python train.py --model="model that answers yes/no questions on an image's attributes" --dataset="rendered roads seen from a driver's seat, with toy cars, trees and houses" --train_examples=145000 --image_size=64 --crop_scale_min=1 --horizontal_flip=false --rotation_deg=10 --color_jitter=0.1 --questions_per_image=4 --encoder_arch="coatnet" --encoder_norm="rmsnorm" --encoder_norm_position="pre" --encoder_activation="gelu" --encoder_mlp_ratio=2 --encoder_head_dim=64 --encoder_fused_qkv=true --encoder_qk_norm=false --encoder_parallel_block=true --encoder_inner_norm=false --encoder_patch_size=[4, 4] --encoder_conv_stem=false --encoder_depths=[4, 4, 4] --encoder_widths=[80, 160, 320] --fusion="cross_attention" --fusion_encoder_width=128 --fusion_encoder_layers=6 --fusion_encoder_norm="layernorm" --fusion_encoder_norm_position="pre" --fusion_encoder_activation="geglu" --fusion_encoder_mlp_ratio=3 --fusion_encoder_head_dim=64 --fusion_encoder_fused_qkv=false --fusion_encoder_bias="all" --fusion_encoder_qk_norm=false --fusion_encoder_parallel_block=false --fusion_encoder_inner_norm=false --fusion_encoder_positions="learned" --fusion_encoder_cross_attention_every=1 --init="trunc_normal_002" --residual_init="scaled_by_depth" --optimizer="soap" --beta2=0.95 --lr=0.0021 --beta1=0.95 --shampoo_beta=0.95 --eps=1e-08 --precondition_frequency=50 --max_precond_dim=512 --one_sided=false --adamw_lr_other_params=0.0026 --grad_clip=1.0 --steps=8000 --batch_size=384 --epochs=21.2 --lr_schedule="linear" --final_lr_fraction=0.05 --warmup_steps=240 --weight_decay=0.4 --adamw_weight_decay_other_params=0
Rows from block 8 of the image encoder of a small model that answers yes/no questions on an image's attributes, named by matrix and row number. Rows with one number belong to one neuron. Each number is 128 + 32 x the weight over its row's rms, rounded and kept within 0 to 255. All counts start at 0. Numbers have three digits each.
After each neuron's rows are labels from the 100 images, of 14848, where the neuron reaches its highest value: "responds to" is what is common among them. Only what is clearly more common there than usual is listed. The data: rendered roads seen from a driver's seat, with toy cars, trees and houses.
# fc1: MLP up (encoder.blocks.8.mlp.fc1.weight, 640x320), inputs 128-191
# fc2: MLP down (encoder.blocks.8.mlp.fc2.weight, 320x640, transposed), outputs 128-191

fc1.13:068188135069146134162137142163142132075137143123148115122135159132131175105111101179145103135108113123135121114137109168125113156120084113122164137133114109114052124195141156151130157116150159
fc2.13:140100107123132141154112177140120149104141146102078125092127153168114128132169137090112118138088082075162132186085100097145118118146100132106103140121113099122107142131123121067134161156090121
responds to: bends left; vehicles: zero

fc1.160:173097127120126158152113117156117189156123175123135134122079167153090118156189157119058178098120120120149098078201130155088114119068172130134190170139160114140072131118124138112065108092135160
fc2.160:127103126167149082130138131166141103078118118127146050107159131082171127138132155127140154166080176134098132104138139148136118137119085152101130167100175147126169182099070135157149105135107160
responds to: dog

fc1.196:128124085153107157185105121122086145149136158109125131088142085121119114136138160148110163121129104104101136120152156122170137112136118094147123136125118127099141142093140089124098136146066121
fc2.196:168115164153207162128127132143116097119110095157137117090103121116153111176093109071115140101075146111109086159120121157125156147101152159152121118097075145177109123147131124119182195094147167
responds to: snowy verge; dashed white line

fc1.417:144152155162139118083120082128090160126157092111115129136146130166102100146086160124117161161117107143127158150129095085127130157145135090122104138168126128095134101071155083191122114102127154
fc2.417:123102081161139122144200153144150126072101092126106101119138125125172117119156102080173119100166115136136132102087105151138124162080094100120161132175135165161132138154076117147095116124129134
responds to: tree

fc1.41:094083150137116130147131114074139106136130093129179099144147108151102147141140178151113164119162158162145175140140119159095159151124141121151138134124090112087144123145161058207092073169110152
fc2.41:077106126131097135114138119122102119109098113156225115109136070121122126129122167107162118127152105180157179114137136143128112131126100093161162100181139061058121073150098076133092108163142153
responds to: dusk

fc1.47:189166112182103135132110134195102105126152147077138133075146119136084104149123157123132168124127083159123103095156173052141043157092165062088168145120154172116150105075138117192141099091084104
fc2.47:154105071156188184131145169105175140095133175110128130133095144105132104119106144128098115082182112084139114133119157177044131107120138139153097107107113134091157143134123129124108100100127175
responds to: car

fc1.206:100130102144114139104133042201095106107101149161172123076135140142142100119137124110187127109150081138182067122118112073020147116147112150052166164207118198170201086104128082148111128127142121
fc2.206:136143167119153128144117183086133138167126111101151102159108114138128113117100110170105141137150144141108175168176164125207129117130111110159104129038160071088078181131127135121130129094127151
responds to: bends left

fc1.305:127074110094167142162106126066093144148129082133145129061129106112119126129128079108148084147123120067116116140162145126086099112164151131094106186124144102085128151147109110061098138116105100
fc2.305:143136144101147143134154134120126134086154169096149087136150071151092114119144145085152087217154132076101108097158125192115155111152146104145096195175171097091097140159104067083097146165117097
responds to: house; dusk

fc1.523:071066176140109142146132102045134076120140106144163115144152133151124160125122159150104172103163179171137178157159113141094167138115130145167142130119100122113125120149187059202100105166109157
fc2.523:062102126127105126097152125114127112118109117151218105118154075118115127139140175108154125116149130174155179108131131136129126134121109099164155095186125067076115068153105078129099108163146167
responds to: pine

fc1.393:186100145149103131143116100097119124138124102121129149125142113088117199114113106127130148146188154142163128094145120144140134142158154085139152175129140145147098162104088166147123165117119141
fc2.393:126160123144174152112120160168144114118158149168091121102152117083126086155157110148141116104227147098149126157157108142147197106120113116095142110151097163139197161114099110131084045137172127
responds to: house; pine

fc1.363:112064146147116207095143095061124055151165131114117176188141106132127135125066116150113189103149203206103173091134126090115163144127170185161139134101118110152173086155169085120106127129086173
fc2.363:081089162133123125145063151096127143116090067114171118206147118156148105130137227121042142099144114156131144101135061141127170137114164127150099101195093115168117068120117130128091132096131153
responds to: pine; bends left

fc1.514:126119127120188153133143124088072137123116080167133126137081177149146114143119099135127093140122182110123138100190126122153127107173166143143123171094113080178066084097112065101110098136102139
fc2.514:129154058200141130158126133132128161134056115141132116071127110114123105136124104116153054139097102104101121114163149165119193094178148129188157146129158144119074108110122125088141097112136123
responds to: dashed white line

fc1.627:170118130200144155128095088156121096192132133175154091144053149087147088084123159124167083086100107163117143171145119084132109137115091171103136077148169122107141093130067142145115154135137142
fc2.627:084145150079088099084139157087143169116136107067094185138176083184121138141122111135056157159126152118122105073094168135100143148139149125163130149111106139142103157113170108084123077127128121
responds to: dusk

fc1.460:114093138081115221196126095143118190136162111077143126056157110115135097134136096130196111131147087063118116104134139160101145133119167150077126170115147148069091143127130119057099144061130139
fc2.460:147172122111157101092219151130112131092164157106129067161134060140086105138106127117133129133163161078112066113135098184083161104125135132145078167133145181095104166187136078118111130146090128
responds to: lamp; vehicles: zero

fc1.70:097095111128194180169128131143112166130131061134138113102098123135160109178098117080170181169125123070123142121112039191079158098112123127106152166067088117149157175131165062164090143087120155
fc2.70:103026113167130124129099110150127108062161141113113122082146068145159166133223139121147074135113121117121155137138162128117187120146128115120097119193145153119131110133119135178165167125148139
responds to: dashed white line

fc1.36:097130186143047146099046101175139126138125147113144047119096095180114107113190081134095156083153093185138154152159152106147097164103116106082096133099115089088146136133181165154152182127133142
fc2.36:111158024116186054130198096167101116115111080146128167076117128107152159132142141182122111074143161092130127110123135156117083075108147137166170129162150149101109154146078146129098138153091108
responds to: truck; vehicles: one

fc1.427:147138141152110161108178137118154118172153188116114135153134129144142102064141160118137142153103126086138130153131037156070127139134166158159149112124124150133127089133143085144087111139088104
fc2.427:101126124139123115129121078128147135106107108114203212136080160082127125115145103087194120196144113113153080182100183090110085128054098144117122059150146150102120168120104117145085079128043094
responds to: car; barrel; bends left

fc1.350:143114095119106108150062176106116084120089112240122121142112134142078109103141116103147102121100148121159109168164100105088116125123147113072172174123184172149136091126101135109053141148129117
fc2.350:106126149126117161103165128142178130157152127000125160132141106139178110129108138187092137109181125134080123052086189107167119132136119143158115108126132071110072181117108128150179135115134134
responds to: dusk; barrel

fc1.516:133165113155125115188109123189098131121174132079104102120112158137137106150119119118107123124108127174123128154151108138114130160065169059142099155131163125097065143063156099179101126124096095
fc2.516:151138093215137122141112143113109118065126157118139089081108116128123075147126143135101126077097158170101178121161127110113150140095114153146108136140139184108106134081094143167116114113110142
responds to: snowy verge

fc1.246:135087131112089130146142162069187093109168194197163121093159097124148066140135121097140139103091111136129073129073173104094135186096120157178146106142114146175147070141115180121183162132156149
fc2.246:096134133136111137068133112150094161169107055129104068131053161103121146058096204107076076169188132145079132138154148144171129092213095096102202144129082130124122150111109095077064118138135120
responds to: tree

fc1.141:119125150085073163137136149109087166176083162123170120124107134074132146144131101134141182063145136198111086140139173115138102172058224180066150211173200152143138119109115118133179166086130082
fc2.141:166140111070142086169109124121130118140163175167153167101156152112115105104149148174159200125126106072140169096123118085083131101142105113109108129153090088186147243118167091105121077114057151
responds to: lamp

fc1.495:136169111162128138181122098166111127142202130057104078075134133100164082122101081144091137140124164168128144124178103138146101150066197085141132176130163140116089141082142105193081129104097091
fc2.495:148140101230154152121097125128103126098113136123155083108109120109136066168135151122110131068091138162102175127144117125111160148087133138159117137118137175127148126068097141166131101096107152
responds to: snowy verge

fc1.330:132130114156120130130134099109130151138132089121119167135184102083160196127159172116095210086145116124112222166124122134084119110123132122153095119140142133121124081140152115157138153095168097
fc2.330:122142099086158045057127158131134085100186135123140079137103138137115095160177138140193178105118130149102082128122111115088084106115117100110140090158095097189169178144123110131121161113120156
responds to: lamp

fc1.166:141175119141132141137137061148115093129213087127111130128135186143150072119119118124102111140085114146105173142114118124131128114105096065166111211157116125116133123093143119170078130122138126
fc2.166:161150075204143150150142165118113100086101127123138065046090140132187088140168145131139071050103143150149169140142124189143154129094114137126107168151096159126163159103109126177108140130107143
responds to: line: no line

fc1.424:051156190079083088101105111211123105101148082127137077133097110128075164119151087162113135126152092172117126143137104152136074141136074090076152098156122103102076179151147161134123172105127106
fc2.424:078137093127107152106166137159168143116091114096104228070128164167142102161173151115115116108109107122141128131095130073125079096138130111166140125144120126121084162116088151138077141198102108
responds to: barrel; vehicles: zero

fc1.400:134164108139114099113109125113094151151119088107144112142182124132150132100118119149120109117138051115102159118120096165127100182133095065187073123176142114135113101177151165154103157119113107
fc2.400:057098124112159136149095141172135123087119142083069087078091197123161127130169111116122125083149176110094158122061158075148126082080104153102174116114099149152151133143078132096123087120119106
responds to: barrel; vehicles: zero

fc1.179:111137131177203160162136134106115148147109089152171143152076140139181095122117130148126156117121133039121114100163145142152182111143144206139103125047110125149113110124129067150090112080132189
fc2.179:121145055210163133142115134129101143114081117172173153060138082128124077100126140140122098131108115127094142143195113147094177091140155135153129138139147159108098115094118115139165133093130131
responds to: dashed white line

fc1.531:098102149114143104070146133193118123141136165088117084143113145090159146118146059195150122106180176116147109148108098174129134133123073134125145170161100093098083138134170108117184078126096096
fc2.531:171170106151124114162119102071145113129111077143136158135121136154138122109132196095114174148072141100145124140132147091109100101130152128112105122138125163183178143162153115137090141132105111
responds to: solid white line; crossing stripes

fc1.84:176130147115142175160106108142090108156109091188133166112153138130115166157125093154145120103174183147145148094102139165157163109214111091112173156131100137136129139054104161123182169107149071
fc2.84:163126104155121087078120139179131109081156118181117137110139111079118148134098108146135087131198099097150164151099091126108198111133101107174148089113101080092147168125091125118095081128187139
responds to: house; pine; straight

fc1.150:143148140094104128119089114232122162101198117118098111140060166131078118152184135189123146133177125190156111128155157119128127144122085096144117138176125085119074135079130124134119088067121139
fc2.150:107102082112106096088151147136134082069092108146142158084145138146168089126152116114107131152117143072140112121114130101095104119130117148170100144163174149102137120119061137129134172149133149
responds to: bends left

fc1.549:117077182140095067153149103164099095090188114172185071127110079130107139139102129086128129107172160105129195200098137117103097142119104040123170100200094103079164077148188148134100176150143111
fc2.549:074137103127123118107164142147111127169073093146194145063109050129197129123125109104142081124101108154198111132116164193123123117147107085183198095184089141101111101177108111107175159168121078
responds to: bends left; barrel; tree

fc1.536:141165101085142119139149114132075149103161143124141094121175183182179091115113160093117096116128086166110173089104144140122070147185109082160094163134134095150136118146138144081090120138143159
fc2.536:101126162132140091146115124150166074073123181139104086093074166125170124150170138056177112121068144135126122128105118144205142139120083156166129169140127107119140168184109140080152152136163092
responds to: barrel

fc1.546:178124123134162181165120184110124137157077107152115156180139075133148117160080149141126133164169148164155134108149081087095115158059158081148087102123119169151145103145129185151109123088125169
fc2.546:104056130135140092176119152125114123075070151107128156128110161142143139108111183100087067140163078151131138119042152126112151097110110140164081062156112115068104089142091178141122131144164129
responds to: straight; line: no line

fc1.394:106072230115110181215141127120166118138094094154139147169129096123104102088139123096087172126177166092123119082164131150116118154101110167131152132133157160093103110140137165182106131143132150
fc2.394:132121067093151093110153130128117111130123094115153123147098129073222141115170123088147117171162155088174135112099180127117139151115051016092183094149120123074150111166090116101147048184111137
responds to: lamp

fc1.25:061140135141185111128183122179186159129149135192121078135191144157100190120185143104115168108075081156107123107104065160143145082078118115147152198106149049141106150139138123107078168085159091
fc2.25:108142145167159111164105121160056081078132109216128106145125154138148117182102142129150126109078087097148111133111095124152147119117074174153092169160137107069102166084170080139094161054147151
responds to: bends left

fc1.380:104186086072140159139128125103129144110180132126158127149113213130178101103120155136137100157083076102087188086099143126120114138128122117169116117129105147143117125128108129095111170141136160
fc2.380:105115117113157088165126179089169085106170135127130041083119156163177091137183084106180123183053117136115129149077063176179154130094097112150082169122110110141172199190183107094139134153124121
responds to: barrel; straight

fc1.512:137117146121073138085077093163130123146119074168131063159118133135130136110181120179141135129104119199110108121173091127119066172110085130116130145109171083128106145130148169152140161149161174
fc2.512:122214124132153142161152130133152105092098150085093187078116121204145113161118140135104111108126158042137172100089151077112128110147156143105134109123084155102108176133079101121148125164104124
responds to: truck; barrel; vehicles: one

fc1.496:114176097127139109121182130198098110122151148112112126101105103133120136145135147128090147115123146102160172142144120113108087161106117125087166099131207156130153094119145164167132159148190084
fc2.496:145111112054135171073079121140138147174141140090146103173119149131112147142140117114172124151135175111129068084134118131083085078143160161187135115181152124110126154130115133147153080118055152
responds to: car; truck; vehicles: two

fc1.86:097157100107069159143156114071159117078056110159111129111133103118200160147121126104085170177146146159154108142129128118117141114147151152105121193142100200117148150186179144146139102129137112
fc2.86:121133131192163084113110117169092160145179132118113107088104144121077134111137147152138107119097061089109178143127143114114125100083097140158167106090138083142101072025055102110116121124161146
responds to: dusk

fc1.322:142165119187105117177088113183086153096153128133091115103132137154143091130126134126116137113109121155114147130129101153115117169047142083143102151131136133062095161088108139129102111119104108
fc2.322:137152099221148122160122127130104121098110148095133119072120114138132062114121141149086127080130168168104168138147126146102130121097109172150108125119147168089102113094093170153110122101099154
responds to: line: no line

fc1.218:082135094130131177172168120140106136145121099177171120114095158096128078166099087104166173120143149068096154113141143173141179115103150184092169153071141130144150137111119091157127108082151149
fc2.218:146151077174170118161125143098084149130137121141160112109125087108107090109129142127133086123136142101091147143168102144083171090129117109147087106099120146141143142099137089123165145064140140
responds to: dashed white line

fc1.144:099099153152119122136128145110147111114155101122166075141139088157101152157128186136149148145140115100160163145111097177098149145146123111142136156123101105051140126163147086197095088165106143
fc2.144:080097111131076132121123124148096144074103136160222109108138067125129140145128154088197098140113080152132153123137151127124101118136082091157156103165157071053101098145084088150089113142112131
responds to: dusk; bends left

fc1.12:146148091144068189096150131110134090094105107102195138122138104112221143123095110145098146102105171168202115091084118118107141148136125157114059169166127152101132148109152111138147129191113104
fc2.12:083124147167137041153157077173120177167162111112095119117131142124068136133151199108129137144171118092070107192172126182092116124117136107133186142111081139155161110141111135098126088057145129
responds to: car

fc1.593:128122175118130136137123081054104071107147107124097139133167143126157141159067161129126157140181187159123171119145106105092210157168117199197210143106100111122146116124153056141098163122124111
fc2.593:118098075107174100089133148161143158126158076185177119151116125153115130151174142112153099105120143150126146112096113153146162107111112102151148044164084113118103073092130102100108085160148154
responds to: pine

fc1.346:114124112116205161159154117125094150140112079185188131128078175115160095148084115110136147139150144077117140109172139154141150135148170174092151142067118100158132140112093097145108086111154171
fc2.346:142137060179167145155125139122100166145091121139155111064151094111119071104129139148153103115106134123108159139172122140098169075157135138145112117122126164118102128082139091126159124065140128
responds to: dashed white line

fc1.573:158121160132124138073153135185161128109137138128123154083035099161066126166138117091087188152145139137128053089099156127089105100096100108114172060154172136145118106093084200152167128111148084
fc2.573:126123151104136121065144119113146092100143114097109057129103139123135138123167139047134156150149130083099102129134110117110052196109106159119162119128163126153148140137106144144166086155163144
responds to: dog; straight

fc1.190:045113064105137146045152149173163130112114102098136087145132183161142139098095096235161106138093092118185090111104158091075157119153121096075074145129135125105099177155098134153144153221088139
fc2.190:206105177193102105206119088105102126175112179114161165087114092134092115136148178035087129115180178135070150180160162191155113154130133145178189126144102166152149112113161165151136106050187125
responds to: line: no line

fc1.126:068054175120082158124141094050143044106166130151137168131151163154140165115105152143116170111179212200102158124187113085122162137122116188180156126124127126168108130151176087155128151160105140
fc2.126:081102098120135100089147150105157119136118097141183101135143089113114150129154199137116129116111184134123161103108132104132147125135132115127125063160122096117110059121109095114092075164159178
responds to: pine

fc1.312:097122145079085196196134089154123140130142128094133120059174106109121125155104079145157126126156090080115140108138124129089110115103179140087158158098142118062119178133133111130090131054120126
fc2.312:156181140107169094087205162123138124106171114097176050154127084119109117135116127096148141165176132067111118104135115178074128095090105107138081153126129112110116154168140067124101140143085119
responds to: lamp; straight; vehicles: zero

fc1.6:136164122121099088136145123121147104147145132152139132162100104094154133155158098116109138118129112115162172127159141105114126170135109160136168125173156160112168077138139076099136165125161154
fc2.6:143141110076133162120095134138120130095142173106150132155145147167105117088140147174168085143186177147119093144102140168091099064142165107147107137160103127155135178095094113140119160115111107
responds to: car; truck; vehicles: two

fc1.292:132100123116162141124099079112171152123110100075150149159124143130097084101144121150179102128150151166134142106153090189157118130108202116090086170171070093123118129215116112108132125128093145
fc2.292:116164076065138134101115115121166124158146185068150162109135089131165134153090088138120152126147196117146151145098151167095094057098152087080137147155166115131154178086130124171099129166093125
responds to: car; truck; vehicles: two

fc1.287:096136206147080118131120189139118137099095134107171111127131110146117105123101133160125102138110085150123130128138065101137064149126204144114150103112101139104066128140154153149084152115113124
fc2.287:125182128117114096109140143161147145085112094116125132114100102099138129132127121126147120125136108104130106122127131116108095102068141130150158109168169130148122116127142135084085112126067103
responds to: lamp

fc1.509:159142066129113148134159077167154146135161144099147146111089097139152109162141139136148101122181143199199161129146134164113202103094154145142129139115103093127101117142164140110095117099056121
fc2.509:150112099084098078119133164148166127091143176158079111089150173103144117101124082122156096114113135105172142133106107140112133130194090133084161115128095169141139110135044112174132095128168130
responds to: pine; straight

fc1.626:097097155136118117151086144091120105085153061139141080128131104153113117144146178139100133117152124129136189138137121159128141132131116114133127160108107104125110144125112064175094087160107138
fc2.626:092116088130082137096152134168088144086116108143207147087114071114129130120129145110166123118135090134154172124100123158144126116126101108161149093170183097063104108169087080099118093124135157
responds to: dusk; truck; bends left

fc1.34:179182087084155147127147056116105102084121064130105133119091174169138083201106064122175145131128139136136149098147129155165129123193149131144173131110127043130175127076110077134113095111126128
fc2.34:082123100136103081123150123167129116118143099132100114100107160047170127133122094112173110174111104137178176149108171188140141104118096163224150132110121168064129116121117137086150111152081133
responds to: house

fc1.551:113174159188120095101086149154176166098141132110113104121145136089090130119131075100157173128076120164153140148135144083132139131185141109134100108109121103124120142147116157118085168129168102
fc2.551:136066128023129131118178133093088108130141104144130125095135163155147154168125155193139110102166129100121130102130063187160094107121113129116111115153116141142118108137132135128168103161130166
responds to: pine

fc1.138:074140149117161111137170135146180166155137176206112115121182195136109160092186101197102124147066123121105101133082102172149197085101114170145127178119147075201092087123137089086089162099166091
fc2.138:078108124133129120171082137125071094078091131183131140134115152124153145150091158116169119149090079073170107123117106097155144104111077118142079173161126111104109159117137080106115153075114183
responds to: straight

fc1.353:142078109178065098042166121108096105058063121102139110109131100141153157198106119122087133189104104131148039145170123093122128149119131129157136115086113175160158154111106133123099089165151119
fc2.353:123174127096143150194131118132128169154196130152148117123089158150123118076117168132151139078159195131093193129084151168130149116113157128134167123148123130107124095146096126144126173090082107
responds to: bends right

fc1.597:203076219113114158105141141149124067150103099090145138169149083157159107122066125130146161115141169222150130130075073057045124133053216086125152084112111171114124120123116159108108143182104159
fc2.597:077128153149129129132127140144083134095074114131131171147103099126193114125100190079056144166153071103160121108131154131114101148090102154168112072159079125122090098107120174098154120132151152
responds to: straight; solid white line; snowy verge; vehicles: zero

fc1.220:079103152131108153100124064108097157126161129112136081129137095133121133126135155072179129109130173082123140145129121138110151110130118119176186129175120094118125122128155154142160115166149143
fc2.220:122104113053101109089190135166166091181130137105169139089119116124122115172188106152156136116116115086160153127103146154114119056153098147136148122103091137041096121128108118091139109138134134
responds to: dusk; dog

fc1.268:107101123121069131181097106133163124191129174106051124126191117148081149048139171149118178205114122106110148147102100118170096138189159120103122137140114151133129072124112136143117087207138141
fc2.268:124128087144173091116158162160108139145106124148117155085166135085194076120139098101157142184163127078132163151167148111058154108111129089134061068113131139168095149089101105111149084125152129
responds to: solid white line

fc1.560:165097167143111161123067130095090119178114132177112147122110150173106130107104129151116161175098148151124095132134083108155096097138155079152153225097166176172068069127123102125114136133077103
fc2.560:138153062140148072117165131164155140101070131084091143086126106089194156133138100129174092152138109072147130127131187163097182093161168118132213134151070098157110154133100093069101072139109138
responds to: house; dusk

fc1.430:096151145106149089138144133124078082075093118143165187141068127115106080118108150123148122159117142118092071096080161169114180128158094118188096116147157014155094167112104056152069096128168145
fc2.430:118099169177126141170109124125131138098161119139183109121108199150138089151131105151076138069098106155138145141129113120109111128115074112154134093153089141080148121117114138124113158075144086
responds to: bends left

fc1.257:147158118129111209116096085142101131146102138148151160124156109104140172170103113122212127131212136159156175084105119161147115126108131118083153178137156164148074174100111177079102118104176097
fc2.257:095155129147157103119134096147116097115151114167103126094096107149091148117069125166165083136193136093113139153160103137108157094184114097182101129103110086109193135135105118117103153090146095
responds to: house; pine; straight

fc1.44:130099075139148109095140130099121154111116082095170142171171148144074137133138145085138125153125161129110168131118107160125140140167164071096121088062140141132153073099143127138118129079155161
fc2.44:128148165134090151165146133167131123114120195145071144092123111088152126117126110224130116111100119130157097144124152104113087083099084135105116137194129102150120156171096098134162105164103122
responds to: tree

fc1.588:173114130109124143123121154164102175124093129116157149125058110128084126159141143138098163134138127133169100059167156124100080152106126142122187147156153115086069134131113147092110094078103129
fc2.588:094100118098153103082169114174177116123143103101119042113127137070169095138166110098130155188102156077110132052103128146078097153110107124106123140153162128134142172118081103152175101192141150
responds to: dog

fc1.379:136096070153149160120118134110091084136076121150133126150153102127098076114129154127130155077081103174098140087165148147138115145123168140081100070000169155146112102131094148079115162103131164
fc2.379:105126182152128058128175163153179184080149133128105138118105154121131195140143157165122102108161156140115093130071166117127122098165059106154161165255062125113135151089131061126110091132177132
responds to: dashed white line

fc1.60:096148151138097128155031117184148109155112096137114043171161061153089109084204091157087151133141134152109143154162085102204112150124088158120148091126157128099089172136132154156135150130110113
fc2.60:139124074123165089161226151172116113097093093126116183068094153179162112166111177180132094100162171092162144115064133074097056084137152124155132109091101140087114125141095101133100121130117161
responds to: barrel

fc1.391:105141167196095113061106127151135193132128136124101186089109106154123201175127124084094153165110093122164168129075159152106167077172155150142137154160133102164195101119085112136139113135104113
fc2.391:187118105042172112176137138094088059104164147168163060134155155120135066077116131163174113079139176152117069161199059148161128153121118156110071072110115182115095109190148103114160120133126137
responds to: house

fc1.463:157103092159125138114125103092118161100103113097131111138092127107149164097136098133122112077116036146149052102136143184181171136131125150129123164126123149190123158181062162115130129075149120
fc2.463:099173137089152105143156184117121088143108157155122142135126120169116094163095184101117134149138171095105169160118110030081115129145116111163135120098138104079117096043134093129101129167094163
responds to: bends left; vehicles: zero

fc1.231:104178156159060138103166166132092096100104152091104132111123129122054195113141154123140122174114066103160104120131192124131100074116172146079111127101127083196175128083092081131166139144152114
fc2.231:186061103100175079116081115112148158129168093202158108139102113143161078120123117132164154082142201143102137119124104159103191137150102118182103065171094181062084085157145135105091101119100130
responds to: tree

fc1.444:153074096117165144154134126145140114089201137136098175095205110129154099075102083087165145120113109104156166156149139122150150153122122114068096065056139081116128117135079107091113125097136158
fc2.444:097141148194075150087121173137127187175089146131135076140100132100097188198130165166067103142108144168104107117059136182162134104107120148188161143182108172129152122090133127136110064157164140
responds to: dog

fc1.321:063069157135091141152117119063129073117152103140162121150148106157123147131132155158104167108161165176120176140144120142113135152112132140149141131129109118107123139140156063183094087153102142
fc2.321:067103120143117128122140149121121111105100114161230109111158080123121121126137184110146137126154129172149197119125126139134123133119107106166141103197137067076108073164111087115085090171142167
responds to: pine